python train.py --model="self-supervised image encoder" --dataset="made-up waving flags" --train_examples=195000 --image_size=32 --crop_scale_min=0.2 --horizontal_flip=true --translate=0.12 --color_jitter=0.4 --cutout=0.4 --method="barlow_twins" --arch="swin" --norm="rmsnorm" --norm_position="pre" --hidden_act="gelu" --mlp_ratio=3 --head_dim=64 --fused_qkv=false --bias="none" --qk_norm=true --layer_scale_init=0.01 --parallel_block=false --inner_norm=false --moe="expert_choice" --drop_path=0.15 --num_experts=4 --moe_every=2 --expert_mlp_ratio=2 --experts_per_token=2 --shared_expert=false --patch_size=[2, 2] --depths=[5, 5, 5] --widths=[64, 128, 256] --projector_hidden=1024 --projector_out=1024 --projector_hidden_layers=2 --residual_init="none" --optimizer="normuon" --muon_scale="original" --learning_rate=0.019 --momentum=0.9 --nesterov=true --orthogonalizer="newton_schulz_5" --adamw_lr_other_params=0.0025 --max_steps=5100 --batch_size=128 --epochs=3.3 --lr_schedule="linear" --final_lr_fraction=0 --warmup_steps=510 --weight_decay=0.02 --adamw_weight_decay_other_params=0.05
Rows from block 9 of a small self-supervised image encoder, named by matrix and row number. Rows with one number within an expert belong to one neuron, the router's apart. Each number is 128 + 32 x the weight over its row's rms, rounded and kept within 0 to 255. All counts start at 0. Numbers have three digits each.
Before each expert's rows are labels from the 100 images, of 14976, where the router gives the expert most weight on average: "patch colour" is the nearest of a few named colours to the mean colour under the peak; "top examples" is what is common among them. Only what is clearly more common there than usual is listed. The data: made-up waving flags. In brackets: how many of the 100, against the usual share in percent.
# router: router (model.blocks.9.mlp.router.weight, 4x128, trained with AdamW), inputs 0-127
# up: expert up (model.blocks.9.mlp.up, 4x256x128), inputs 0-127
# down: expert down (model.blocks.9.mlp.down, 4x128x256, transposed), outputs 0-127

# expert 3
patch colour: brown (56 vs 22); black (37 vs 6.6)
top examples: brown (72 vs 22.9); black (52 vs 22.7)
router.3:101094130110119126102144114148089216168080174086083143175183119162145147117115048161133115183055139127103117108131132140087140109152152131175104150092138145153124165159071085152147103112141090132112113174140106077124168062132133085144128139176102148150085161116113095134075143132140135188080115163096112143085094104136187147190176178089125116126136145149180112094119175108173106153115
up.20:144119110088114151152114152143112159118121099132145139162169148141047102127064110149164145128148196122101128098126186120163137132171100160158094120155131169152093118111110090099065094164106126121154121114144168164138117138066126104130107137100155145192177109148078106136138179131173127175117141058095127172188151157137156192138121108086153163079083127125166115130185216160165110153193
down.20:098055124132130164139083103147180108159102100112083126152153173192164132059100173126163063103112125142181140159158141162175147055125122134086102119112172144125149116151176109084111136182125135140112103139124158094133102127095085109117102112110149088109106116152183066111123144096133101120140082125136094131068173111152089106097122130188086173160099166182149141181057105081155163104109
up.21:107137116140094135087116113198124131139100166092124051170146136168138157136155175146127086139135153081169195098177074135128127125173102102117162095128104143102104134154105142108146129124102154098156132088135113156106146179119082123127173168121089168093172117130099062072084139117151138147136143151171162134119118096113202156058121096122158155180096129076134101136059068165188063120146
down.21:116069132134059124099132105142122148146140121142139102172106101129105191124188138115092173115073136119136128146141097103124147148086170086135183155202126136166109139170120115110172138131120089148098090058164082148104128176179091141130142140170066142088169107082130113089034163120139146081130132165122200144141074112151147139180142170201136073149174139144102127114129128097099115110151
up.22:083130135130132062153095128111142098110121134146147147090078132135180133072112107139133115159144078134089119099120157094132191074114124133087115131148159127102160179128147128142127056123115150139170093127195125129097134132185182115140115102162103047136120159169091125107028115156167201113059148085088159131155138110203146117148141092168136159127146168114161073157140167162139147090122
down.22:122138099157140159116192204086153148114129116151124142132142110149090118171134104110124144134107209153083113185110102130095131169151162146154172077081144116067136126188120103101132146056048091159106165157043104104168121145125106076111098139128118165103106127138108096127154159100134072130140143116115124133028167131090155056115154145112104130100172124146178165099148137150144123131159
up.23:127141124096106188153114175048124189156092178113169057132135145148147182141129127069084084131141144081091145119155142165172142151167150126145115113163057138060142143153134163167120188102129203144118119109155141127133191136094169137161130133112149098114125147117107124089036133134108153152117161113138183092075124164086119106109127047159118145122130153149135124102093090128170150148107
down.23:087146197153052138124111144121079078099108143165169146101133142096103126166142136177128119078109076136114123180124077102114093161142115126122164165116180200134156094151027071092164139145169170116142136134119123106134114130140103151116182146120140113137176118106122078140172112097088119178129121099124121186094134059158118160098067140156113162158104174142125112133122100147094050090148
up.24:132060077126171143066052134123109151090100144133109177155163143123128170111126141096121102156094126141117115126120209126089122093164086122095151153115080062126132194172087129085104136123105090071132103128142112072126075133112182102149119134152122156172188178155078103096145131104088161118131109125102109185127109109122127104164035156114122170144144189122112148164131121145143183172122
down.24:133206143106169052139141171160159121182107134125121100112080084107218148112153154143121068144177191108180139101081139107120080122142118113094149094143151158189111065115137122092110173135172087167119131120123119083198164100164134151137152148061135120096148098159120118176144123149078121110180120150106101152123135134168160089101173125099101114162100161125114083166149148081098103117114
up.25:100154214130181107166195154124107149113123162126140099132125076154132113122121137153129092135124139130132119115145209093144116131149092136132166144163111124140094203108122140091099098118049055149105135148064184110183124151150115175199116159115163131144187156135124128190132152183174146115165190144093074141091134140134112119104152184125083138156138152130124148169141155123150156090191
down.25:127117103135175046179164136086163198182152071135182151116191129101142131082129122093110137128150130105142179145093087140154171102086159089138135117186133142158152110120165124126162157127178071152164127108130058152141120144133100124118133198084101162082079142176138113139199138146124108104138155120139127182154125096188149111082115113133160139128076077160082154121061115130128142141091
up.26:075075124156145170132147104111145154086076169231136182153143128122068167122136131153125135109115154131121132178148106061152145153166172128165107129115112139129146120142131127153139047151081196079107112145123156157117148156133117170123166066137136103125186113100141118100146146134033218116126138126092121112166175191150091148096105128086136116124133185131123148143154082149100093133146
down.26:147121129116143116082177152125127069129132140079141131138096113147147134068076183126164146161182084142161156161154104081120143145138086106157144160113127071088111173146088093134139147089129128178107168087098192114091147128162141164078153129156151102139056150135158187124156107180161158088122194121077104111084057047099133163124142151168133122107141138167138160132103158091160185123105
up.27:105176154167136131129127120211122127164140127130135153120106183154140147168047135171118184153184150111166084141132190139139138098117132159125142116140108155133151192128122122219143112170145140139163143149096052118129119127089170082134068151115142135149122139108132097068152115128172139137136142079128143095161100152109172119133138078138136152149133201119183123141104169094105153060225
down.27:155105159149128066167182112180138147153134106120131102098156074137115069127127109116146116098101072149109207165126114137182136118090089140125193096141169128108151120134093148160091143152069115163073150101090149080089084091171165118112093132137131069124088149152136114159124147156118044181096099129082153140111073160162084123101150118075092140153074114146138072167140141120101149184136
up.28:112162128086148083117108146177149155137126126187111092118117177119146127147077127116184142184122149132122108174118065070143168139175168123092120165166121133170084114144087148129092071129071132201121142103179131126152158056139107148166099119157105111091114146102154146168197127150148139115157131113062095140152064147121130029102127121154092140128129113166061093128165123190127122129128
down.28:135140126148122138111092109134152192124068134120118118086100174127120152066166107085130092142117116113185105111151114175105163168162084047138142182112135160100136133122129069153141187193126132104119152114098147182116118197159063102135151135090163127143066161114130117177165103153196102164069071139133150071084112114107161179165150085110109119119163103082119126133131136176158140111102
up.29:130097121106119170153140055156138149118036196090079119158195117146160123142112153106168115148114100113136096177037161145120118072094100173120167132102131122122075094126142129108139055128122126103145179188119094102178100086178156119089088136110125149093165093124203149125098129153125135165169100124111146079178170125149108164132114138103117110109122112082139130113134085101183173116108
down.29:137159122140138088030147172101157056126170135127112146157120170082174156122150189082114107105150124120167090072131096148169125156134166131103091144129143124172139169132172116144099183129119129092158082113143092138111145086094116068155116112136124161151171230163110116148138088128108121165104113089114107127110141181143165113095101101110124136156107121203082115110156209060103134135126
up.30:103112133190193186151198156130123119153108141106146116126119135150165166130127132118145116123204163136116124138114100166081116153076149086175124113092080089166173150128158094147129075140138100108127116148137125144113090090127173157101153149076072156122102180120126232138152084133103126169112182166075094199120126100175186130135152125109177117137178088132122123119102187150101080139125
down.30:180174127139117126137122089124122164116133145066079135191125118102147158188190120143150160141141101097075112123118095158057157161115102146122089142121123095075086141177131121090125120217079116160165092153116114181179106158075151144129110113132096130107139065148137101141141140138173170142144159181104084111132137137104118080178064163105053182129114124104145098126152114157164125192100
up.31:145142144188131147097165088120239134110126103122151087122127157108060106161097049088133138089108140093109077103090140138098175156113097096095160123178167055129125149150082140136104093168111106115147103147145117109054119134091122112109071165185134124150098110154193122124140093090124112136144123087103135177162119085072169136165129115194123145157109123119147165096134114120135187098095
down.31:105141150056082117133140067129104118189154097096097172149124042096099151072129174133145215133128123141117136149102168135124118114134129144107170118121108113167107094103057131079181161099101150135116091114112140150179126138187097173110114118065126142139160092139084133149132170154098098129124127190225110098098129108163106113111101133136071169115134158096116148094142115115141171198099

# expert 2
patch colour: orange (53 vs 3.3)
top examples: yellow (66 vs 22.2); red (63 vs 22.7); orange (49 vs 22.7)
router.2:054187138090123143134180125105129091099112111170151104093098128160137126119089168095161100132176131118106165166112123118128095095141072120110121088094131121201112115125109132140126144109108174042140108100158200083146139110073163163066161126111126046115195139167079144081171158212186135113119125125097148149123154165123059089090148136115111139121128136087102104126140142109116087118123
up.20:139056104100105172046129151098147144115107113118087183117159117169102166216155160117122135141120130121084080102073105194084141076141124104162164117107148168139146185104109052125146098193101088155164162139111160091086156094103131138125099171162078147169121076117128130127118166137105110147096119118113144128132119103130120171084139076096165146114153083093147146171123185140137154067147
down.20:094110105130089130104087101175081091157167132148023083155153121112150146073125056158138113155093175151157106100213172122129166162115146156135135171160081109091135121115144117143106188155153103155128086086098151134128145111113110072089145150140119146143112171151060108102167167160199145147160128110101110121111104076087082101116122143107099115166156149186149111056127155136146142114115
up.21:155122107097088171128087159155167132124097143145178165124121093108109159069099160143086134051148143127135106123145098118091167121146163146118154149137119154109123189165157124146142107104142233197102155122091128154147183092102100117159154156169142133129057119135168189125159123100133138129141184213111158128085126106136228117098122165152164118179142120160132151081108145129120152144077
down.21:129116127168121042068154118171108125192063083155135103112149142177114082188126109102171106122136177108120126115112171112146095153086110105112134107166153129123136090136076083088153122137145114155090147098174114053165187143102160180147113053095139159138134142096067099137114115177153086157177084172157142136133165095186057131111121127091126129103104113118145159158149102134170132148151
up.22:129084083089144076120168133135153138115121154112154154122147183130110132095130067189133134180116139124177153121132091167075100168121106144113135073162137132147135176098040075143140120091198108082096108096159156116152166118118177192121161113152170044125127117076177159167151050151113164128124134092101139090082105155138090150147160090125149123127169153118123081074162143121125106129149
down.22:128072157149111110133133112179126084127113106142127111111097089056117106145127130113153139128126170181088124175158149093121123062163059146117110188151081131135160040102096041142162152139136144120173136063164141120171183129137121109127152161082095164096124094163097102100076072121121145145170135139155094116130187142158129134161142104068178115142122109121127211170159133117159110152103
up.23:084083114103110087088193075116169192131108194121106080114087084098118118137142159151119129126131153167124173139178151188087089131102091165104146142188171108108139154103101118132143131051101080121148162107155180176140106089126133109133110116128151157152117144142123064124103145125123219149130120131128104187115190080149150113190117104122165122100149175105150088077135087128091134168100
down.23:147139101134213155085102170113148118121139065085095142123168173123117109122073115127166142086153110156191159098117191142129120154121160081104094130112137182145130074097159169094132109161138062121099109084106084149105126159105194147131114157154117073105154136178137164187108099157116066150128153132128141085086154126051129138104128143098113120163059123110164096134105132145150150095208
up.24:120162095179133114159083138150147121115085142148182079115108121156144128102124150133172146157144133132171151118087149132152148132130150155087065120114031110103080100087187093087168167146146134140141103102140168099131118094252111134110135177125116104103174122142090120178111161129210110159116171091123135169172111176108115092133086136116148155101177135100059106132167163129113132105093
down.24:134197131090111145114140109147042115113138131088142155146189132154109118128135117143167083065129139113100129117146117134099121173119154159194105130165188129119130193166082086163124190073117149160175149180122142113128138143084168097167148108122184154104097139095174115127136162094112077129130133098123139128053094084117148164101135135192099076127051089144178154104123091174123105150098
up.25:160083110145130113107147091185149170109165190129134134068122196120152120149125126096157080099110058138041123141136172088119176163180134137141150177126080109130162147110143154195161161138059095128162148213123091119108105098168111175127137113123135109107158146205113085168155136211144099151125116120078145133163122106110126117110126126113104068115146107144171162103107139138095100153128
down.25:093118070111112096142160092122174129137049101119122070054165152096128093163100192132111150129165127144203146143129120179167120088132091117140158125115141106141064071147115112118109127135162170132137091084126196129137137120034165114139098146142101099136125123096125154157144145104132154120110175135094124136167123178168182153151128163188113159121039162099174098141154129078127131082142
up.26:209091056127144124138094167129149113155150179098111140131148125234122188078145102180106120092130104091056143143181094107098137113103102172142117159197109135129147187101112133088106112130179121142118136148134148108094176111127081168112156182135113130171075097135103164099096178166116150107100134129098082111124159129152147104141122145198118090140122152091149090108073156163118150102101
down.26:087129184181118165070134122101160112166111073155119205157131151075081134115128041137124130114125133136157101085150133088122157094130145071130124198158058162141172130125098141076168183117068107093123131123143127118143130129110091101118167096154136174099107151121150127151110082106169108204135151164098118131105108125109091157110146112055145125130138205182087156130087092109141107090120
up.27:123087120133145120120075123160129132155118162138078148090039099132125127137101108123148158189159162115099211118127107103093104161128088081162115158180187124117139104198101180107137103082071132140085086115168112144130086149153114132161127154125123186075127131161078122159137150084131169130140058095169105144126081141106091098116083152106103161108141157112200103083063106121133100166150
down.27:084155116128116153146109128065173098190120137164124100117200167157117179169101087124137162145131132129141114136112151118148095107126143145151153101129098114122082188105139118138129136084134150168131094116057102070160140105131131120082148081176113072143154132158181097137121071113073134139133168161098092152179088126186173074138169196155137154136099169118101051179113149200091142148120
up.28:088160156152150122151148134164141125131048170159091138128111203124182126092164085135127147136124082138179162125144137134184116175149132176109126188096123146141187121170170086028069131155163157075158152127131114109127152116123071080131090133144150120096153160137133133158184097156146101122151089140116050164147086110142120104089149162086101137095078129115068186098132141119130154123126
down.28:177146152170084133100149092126083126151151133100121183136134099165064155177116177125151097093151126142195104099172124067106201142178148093172105157143121125146120119112152108190150107142123062105165125131095102141192141130100134153094111115106131064107090124073133151106113206070139119159114092076109207122163103180108109119142106123159104114140158130132126120124121130129174108212155
up.29:103166146122137117146092142104133052108134130092089146162176115100110118103154116094063109138072085096132214127131141136057113144162102096163115153119154154151120141121051066094130142125215134168102095146133143089121147091116110122118141074131175118118103121115121158119120157076149202131180151173101123091084158142102131123151130155112215108125097160103165081099139140157146064109086
down.29:115071126115198187150095112188081150124115080150123116112070087058121129189070129129126110093102147177126127122145129143182159114159138140140203147132092144054166097136171098175159066161106139126131108142122117120144175120133149176174103128090124109134152047155128197121132104143108118151136106094142178153133104130148116113078151101154138140091090070098165194129109124124126092154164
up.30:160166153113098126132142045136150104133089081173159089119050170134142118095087134123143144098138122090110131092123039107095181142188139121071132088121167135125152155165115137135115112091108139143159131092174112120119149047078099191167104099108075113068071158117160140173112078123135117102145103139097145125141129075122115062152104121123124113147164101121141155098077103094143103175189
down.30:095098083121156097112163124183134165096141108102108149117162151143118131187182123107061140184139133085151143102084156085165127119075106131162152191132093093106084097065125096129129134153178074121083097143072123139125104090096144157104141184125164104174188142124147132115123151064116157164148158120151079103132145174165127157156098184131146103153137183089055139159114122118102180143069
up.31:129145161168115135131108180100084111155180076169089155091083147109103149136205133163140138155051118139063091186133090080111135100154157112172072102096128066157169130108141161164154153080129162140130105128142122156134091147127125051155097084086129125116151098130136106080163146160095155120128171153181112107107117143138111118095133121140104167168077118087152155154191142164102046143138
down.31:162077155153158131130109093094152119106140142081114135162137132104156107172129107096121181114102146162173144119142101124167121141126147155120173135158130140133118066160070145068132125124117130110082130127138131125120152121086113145108160126165158123166087135156167164128093104200152105092078165158184122184111048083038182128233101121107122094067160123153127133099070137112173151079114

# expert 1
patch colour: cyan (35 vs 1.8)
top examples: teal (97 vs 23.2); plain field (29 vs 6.6)
router.1:178121181158132140125122137146138090082178101157128111049188211105076115142163181186144155141121111140117104060100124116067127141114125105098157159160152138134144098132179104153103121127172131113145131088133146163117106175119092161167181173096130188102118152123137104147125120104134106133199156115171121145159137116121126174165117083136119057149173195140085095189159136142100097142070
up.20:136095111053160132100154112104105124155091127061099109132138080109088125135129084035158149113143150074155177138159123131138168087182184135122089122139164146081100148107118130160153147084163125144164157157145180184107109121112174158117147113139084119113161127118121107200068143107106192088086133161075085124124080127111113124158065085094099138160144122111122116109137201158180089109138
down.20:166124170117110159180054135149133072132069128136165101111124140122084086138131131108170120113106059178096149148090141130111171113097156168168141172129086143093120157145157104120142202102133139123117131136174096064134123149166040109131102176106171119127098185069104136160068130211158142137129144106136101130197201168141110148131113125156178105096139134154074132143117105132109130160137
up.21:092123072180153162076118098083125137111036121131137083134105073152118113125077173086170066100138101088172148137145138135158099074108141124170148128082142112118056101127103183148123159064113159158090133126138154123072122119109152127114083143143124135145121076174114155064110134152114147121098139113139103149135098164120132102159179120194059121077130170099189082138112153102073121113111
down.21:071096142113133134136095122102096124162118131145168134113146102122114155211147158127133089140189119113157116122077128121099095113130114130070155147108156125154133147117166195056127111100185161125060138127142150153171161105114135122096121141112114064102122088132162148161114091184111070166084150132113177173149164144099062095064146080131122131085120171155090101107123177091107200206126
up.22:115114125127186130181113066090188111151139161115157102167118112093179132109144161098082167100180136161106116048129124184148095120133158149178109082122117144137158175085132108164114119203159137194160168100177127121085141166166138190131144151149120100146173125126134151118104162129139147066056094088116091140119125163088124105096129082171177155126114121107121143108190149065121097113099
down.22:122143116142106132130123087088082172114146057132085147163124126101166151100204108103117132112163115164119138090157106142098202161133181144128131118139107135117112092208128113118136057139157114162107083123174127169117163159146167129150126032121164100128165138081144147172143041089127095116093128080114143167132170109145157148138130085158129121133153092103115104100117181159194200146164
up.23:147158099153127085126132107103106148132118131105166112109079141117187137152090109106161126116121077089125211169087161219152096115135091104121130064144072138097173088108062147160138135097142114140129190101125135113135174135085112101124088152112182160127115159118170117133143099182140121134123163109171142060125125140101067129124161051113121131166210093164160071138122145134119134081172
down.23:155148173139118141114191065101175125137178241128178188094103166080135144145160124131094133131123117133100127062101081140127152122131134103133171172144183144107174175118129172090098138147152066116129110134200138174104153164102166057126158098141136067107121139154107083148105095094104078134099149133088168144108125137155102147159087125130121108146092136169129132066161137113097117131077
up.24:113173120144163151108160128121071124116086170096121098094095127118146113118174070158145085164147137131099182112032091173085124166148120137124144157100143110134102136136163082127199107073130129146117108102159095077107070129097155079130141087165142129090119137140168058083113126080106122112126090161148153105197151177155086130108131129110113135196135084086167101146116085078156175152171
down.24:099123109112106120139161055146152093172191163184204165172122113124137117140093150114101142096150148088093118113151133105101091137040118118115122089134133093120176137164104157152139127127141167128149152093103134089136113134160138148137138109088059098131143045200173142125162116199151153111154146139087091069118122093121133175111141162190101173132089144200108125090084138166118113086128
up.25:130110122089047126069152161128082106182040141088117131138142079126127142069196137128117136154098137136105131138142108108113113134113134122119081093135090095171161157099113113095061147152078184072085164099116080120147158153072073144087101104129122086148173134136166217115088152092152195154100125173121139157153143135133156154195135165145182132114136154166127131140138127091131137133121
down.25:123153108111177162146136158150123095068134129140177109079154117150123110181113124090175114105122139167211099135117169178102100104061160175078104181174133124085101096081214081125098153110139046158110127170103110128068140151154138126170118112138097147125131122147125099082147124095181065147128142103126109127158171110172131142094158142131120171074135073099144117158138161126119129114199
up.26:149134155142121155081111086197164159110114154176106130103125178153087104149118110159144132113131148151117098113169071160165163137147116080161147108184106090121176109099114077208166161066133090098115165159078142069095149149103135126128162158148121086122199157163112139102113078139158191143133124157126100203151147100086093176155102108138124168160177190120127140103166184108126126122099
down.26:149168095125145105160149169098157151178116089083128113177123126117100119131113109121162126074141090117122094134116143065112107088116137187122067091133164162174122168142194183128093167145167169123149115109165132168156150023119131160112192079092106074137076112154121084135129158129149159118124182123177159077132168167170109134129121074142145108146061091150134160165129085117101155134157
up.27:125113104167127140142150130148098155127097109173051159120186107091124129148158105151097137152108145050130138100144098106114126182179163176147155127161092067128136171190084113095155113141171149067097068167118157182066135134114078134122114117125108192150142183196119117104139164133118145099153115174158083132156099137138090124126145111127135159092149053068084122114101122139185085112164
down.27:149139105182216121122116149098106106112149127177150151115046132167150154152138116130091051105113140138155150117078159104109097112089156134131168109154113125131051175097105092121099175103100123172147099122076089154154088097119133144171156154148141120172104133172141124138169149103131198157052100065164085143063095125125148152166121139102154106139116132171072155182103127166106100161112
up.28:165117162131166113115134188136127147162100127130155137061108137175146066084127135095127107136140128195122102183096153167126076151113118123150119078187140099136150146102141045098156169148121110141137164111072128042114106134107076127108141124211114173128221110115148119182165166078166143129122152076162149133132165121133177175134102163102144160124147118113136129154130176108148121064134
down.28:158170124150125146112141120072088111113141150076105065151213102077117124174176106131140124115187085078179084098105125099152200091116126158112144162063153135154178155139105131142065108138118054121128099119109183168112106130153164110120164078107102121143100111081157159180139138133133164115091137128151177124163138143131145111154069095113156137138112201102168124127143139076127187084120
up.29:121161166131118147106124137132133193120094178129159172138174077133132097140184100146166114181118077121019112143094173142138117122138106074117167104092106168075136118166110136115130178183118170106177098147158146128144149179134121094091143137152184138148209152127159217147103159169130132084113166120155139131081121082110100191128111155144161157121159107146133139143093126101131122109199
down.29:141116130128185186096135159093138152164095192171162102205125109107140124105121086129100147150137117102108180155121072166185109092112132061139181169158120118134134126115109113103136173190129128140199097157169136085124146143121131091132139079113218146174160150146142198117135059112083107135155064121080114102107157127108108120115111119126192116142102120138090129115111129129110091090201
up.30:151105145080167135179092165004168159111143091150084189117105099135104131135119085139087110127108110127091164152097135157167109150173102083116125145162066078139156179118121098121120067138149191114100109103117144144074153147102129167090157130138073135195103139137122156142146146126137080133149129162161144196139126174073125130120116157125101110132136097066122121082162111101061128121175
down.30:084120086135134079128134089178175146117139128093116135158125129083149200109148154095093146173088080112127159096138140135104140115158150126130121063120153141130163103069118138132146079070113162191134106125142160141148100104155143116159141156063167162189099143121139101195147150149177156110106116142042075123164085091122186078146087131094108113168083108141129169151076097182162149110180
up.31:147227122144114112142118167192120119101082081141141127145132172099167116133130155204133149170225116145120098181188153126092154154143161128076093107162125134085095143137084134121186115112111108161129113101136106070143073168176075139169109148115137173074133116138148144109048142134097054154122156141097113099124157107094124154108157101119154131097113146114105116117131164100056148115126
down.31:076121143123138137186150096094131171122166158176169195096117120124129120123191088143122104130137180144106133168122146091197120124114162095141126154111171110134139158142119065128113168113100144019106101110101129168185087159169160103076140157178140111134147080149103170123116127133126191114113129118090078148131107108127161076079090125086115166107164106085209123162159123096159132094092

# expert 0
patch colour: pink (46 vs 10.5)
top examples: emblem: no emblem (75 vs 47.7); purple (64 vs 23.1); pink (57 vs 22.1); white (50 vs 22.5)
router.0:161167149103107107158107146149120080161203063157135086095140106074090096143181134174100184092159081118100097117144135121193118172111153142166134148182134156084133123168146104110118158140077119173151160084128125169095074174164083098175129066093191179119109111175161153146112067083067121076122117086160118112114153153133161126104119142103101127137134093134125163144138125082099146112151
up.20:116127132131127130159156094156195168146136100165132127111116144136099130077107117128149190098101132156170128152167097143047119152095099197156115122130129121165102166112104139078176135135097110130173136131118154195169115106101134136158089124075101123190154154103119151030109130085152160139149153082144117158131160146105144085130103120162052172104138161100154252145121116145100127167114
down.20:095111122098167113145182186107162111174111189145097154136114053119159135162140110147164152078104144179076115145088123122115119099091145071108097138146106106128128162107168152121134182065169152201154142153136111087095157149160107107137140136079107148203165132131119101134139142149150095128082155177148106078165141151175184128159142143104136088087088128106103064153112113166146172177198
up.21:116110097127175142123109116151141113195104136143120115110223109152063104178128109076141132082112140117099111114118064169088159110101146153141136132092136135190114160165115164130149086174156137134157168122094111122093179170149130192123120128098093089174140104109093089167068150101087163086104131090161110100055142055101159137136117097091124141111165151131118127145117153136114034184116
down.21:138147126119096139096094122051125160147111140086188159139122163127114120158085078086134097113187088127101097144189073136164117122201176104149146188123097161091147074133164121140120127088126142150180139126130102122146086088096148122132164126159128115063133132106094124182096158147180140123198119113138116101134175118113085173000091123157164108141118132107148137115086128144084145151107
up.22:136123163194136150130059116133114089140113140066158111150104138159117086131091114120156112136166126119086129106141107100146020073100121098140130160085123080103184151185125112093179079106091096057157106142140120129130142169129113096136178167101146181127193131131109092118063139136140113157116175098106084122128131133079157170083088130169144106178176162147078126091118179110120165139104
down.22:142148078168107132122162129141161153159096105116123138122087185150136122122069141150139137120189116138192117140108092155087145114091108137117146093158217118162115136133141171104106103114105071144178112141177136128094118136120134158150125094125167076127070129132106144122148138114096205063138132056129144101178090139141131094086127158115136142177200111120114199125113067106204093090061
up.23:121218135147175167077103142071126129112158165171128146134145080086134094113121093087087175172163165121117147146143094112103164099094091099180121129089094119167058142065159125193110112078143160087137099134101168131167139095108099095109091132127147125094090131113117116119113086118166069166143114195129155150150186120055149114081148099138098163143109133124097123074128134158136081078128
down.23:154091123150110077133126133090072115167162064146106138126097104127068112124122144151138114126155104209185170111109193169123106131091125059145119161173157142126113127156155165130154121098159119136165113151129084175078151149090121147158169160101168158174161156100150106122120081081060103141134066078150043171163153082113146129133110144125110137077170137178180128168091138130095127152140
up.24:121161106127115145160108164068146145106146193101109129130110167167149136139137173069146111150110055146153138091155147131092115089093105133122108071160142162175101047081106139138082111140091143119132179146126136177126136106103088178155126128145131167132166122157134093071111134203142130100121134116140101099165105153150167114145062101200164157109158180122079070094095139107032136128126
down.24:127091166081152164176154120060135108143133077122124106133121102105089128110139136126132082140098126138144132155134096107146118118089208132086113178104171185127133118165094120127098081184132137191133075146116134177147129109153102084134091136147123112132131111139108153166125159087157158196133168158125101114156071128099065050147167157134122116039145142100120035117084173114180173130130
up.25:101202125093108180124131140159105141129153148094139129141075112041108135143116161092132127176124131102104067093105184050155134116192080138182136206119152097102170142144090112150047086136104151114103113142112151149139153149158128065093154137202135112087108132137134129139171113215132105135101132132126122133145167079127092113126097079087127169137141156133136126125072173130141089163123
down.25:152126121129112122140077089105129134057181095152129148193143128124142107083162101165072151131147129149153148097133147099117134131195170124087137118138121079112210126083180154189148047089074088110188187124129158084136105148151126118186128112086099127118107163108137139100105092121075158105159184128100126177133147152202126168102140148108135115159126113125122115082155076095148139193131
up.26:174094171216166118129130123062117174146157181067099143098131129099142136134095127178148167148115124111128159112131137206162161182137136112112147109115186081098164098137160118152139116122148129086098167197060093206150111110106100143089093165098124131130092164107090095181145119131144137179117094092115122141130108139150122162082120123127119089120156191126107116123058121097143171197122
down.26:166128180124136198106130022110082140126116101158181090170078093113096125096117129132111104136156127166096145132157107029086131144199131128181136114098114133170135097138177127165099094098085089094188135173190111118127167137168094142149128151131121110142164123111155133138148135120102122100193091151121125126100149142126132101135126124198177183124130126182089097151163087135144088143077
up.27:131122156163100117152126131129163098118141191120095051119161132164138113111110123119169091136100133137139104100190145111086155166115098180116124200099180121191119151119117175129199132117167089140108094120136146182155161128159122107101120135119152113140095115134089107150099154141060113085098111139113067086136092212152155155100059115128122138142144194152084098144153156112033100071130
down.27:184093159118122100081110177128105112156095103106209165124085145095158100148113140097053110162150109121149152161139063146159117149099140131077176131180061050055190112155176101116086121167112175165113124105088095145120114111091192096161175132155121125170155126160138108157068166135166160111138097111087116127157105050117085125142143125113130114125147143156109136163123149112115129117115
up.28:086167071129181100159138173101125127138200153099094112135109179132144076090136153140136139126095186080149128137124071172149135135127139141134126147150078137136166143144058163126059168136187151119146092163159118123123069142163055153137126193137124138131158170174137131127137087140134112147112106136082145120105175112072065140147160146125098124136092205114143090120097051197105134146150
down.28:152131173163120119127149077110065163102135098099122154078113140155104109107098102207141170135163111146181102097115134108129167132183074111104162089137179107121126078115139130125099120180148153107189209163100154149069107086127154169126137154116121112126152134083122124108027092093091147192112095138204090150120135107113149141097074083135096110091090119134149144158121103133164171156110
up.29:086142185197173151095089129113137093158137128146097078136107116083190158181120114134098130088104134109172119213110129096096064126100148143106114080091186135142138139137118102068131138129103090125129154119176097085080144104150141082186133085097125119150100216079088108108120123103130112129143165142052153184122126124115141105111123104114076165132111092054150140120106114135112176152172
down.29:135109117130110167114161130133118115121132092141157122098076154105119135125133129063122108139190138144156083090182193138142137115132130188142095101159160120118140097123146157101130089150189167195126116088076163111091119161132122183096066081117085115118159103132135036067082130116125136130130083137196130086139120153180117169168087080176093101120092176163131070172107079109110107104102
up.30:084117101141162107083107196172151113141153091115098143075103104143124141126138205127185148137117119169085152121084048142100173097128128107112129106146092098111136069089113139103128181076061100103184109140136118118167141102114121138143151130168129158088142110060130155151134125150138132079108121047127169152087178168073155063077115104131124167121145153143156122196083140084153149140127
down.30:143133149118140104137163133099130152157161135160184127160112112057153080131173105148109089070132156101160114113134056126113119078108176137134133071124120159161161118120174126123138139158150152109171087097048150146152119134137142172118134066141146111121144152162120121172153078135066127102163123209151115092140055116183151062136081077142171167126060173103099081105140102105159162111137
up.31:078105201097134117147138079068114082110106104075138075125082168139148147103171104141133140149091138148155138126117107208143110115124113102105102078163067139029092160070135173125151113110110165125143143083074119126123120114153104139089054089147136136110153119109109139107156134086076120146099088144125067128181157134117105126140126137164134149068109149154106230139100113107118162147155
down.31:099125166065128163136069191148129153142144148139113091148128129124177068100192099134119123121148112147160154143131143118148147140121094126139139109152043185108138119094105168141167124108201134100149160178161160089158157094139127096151073123150123181178093117135137174127095111156043100085194107108137104148072128065081162120193120144137150161109122158092096102112146153081092127177130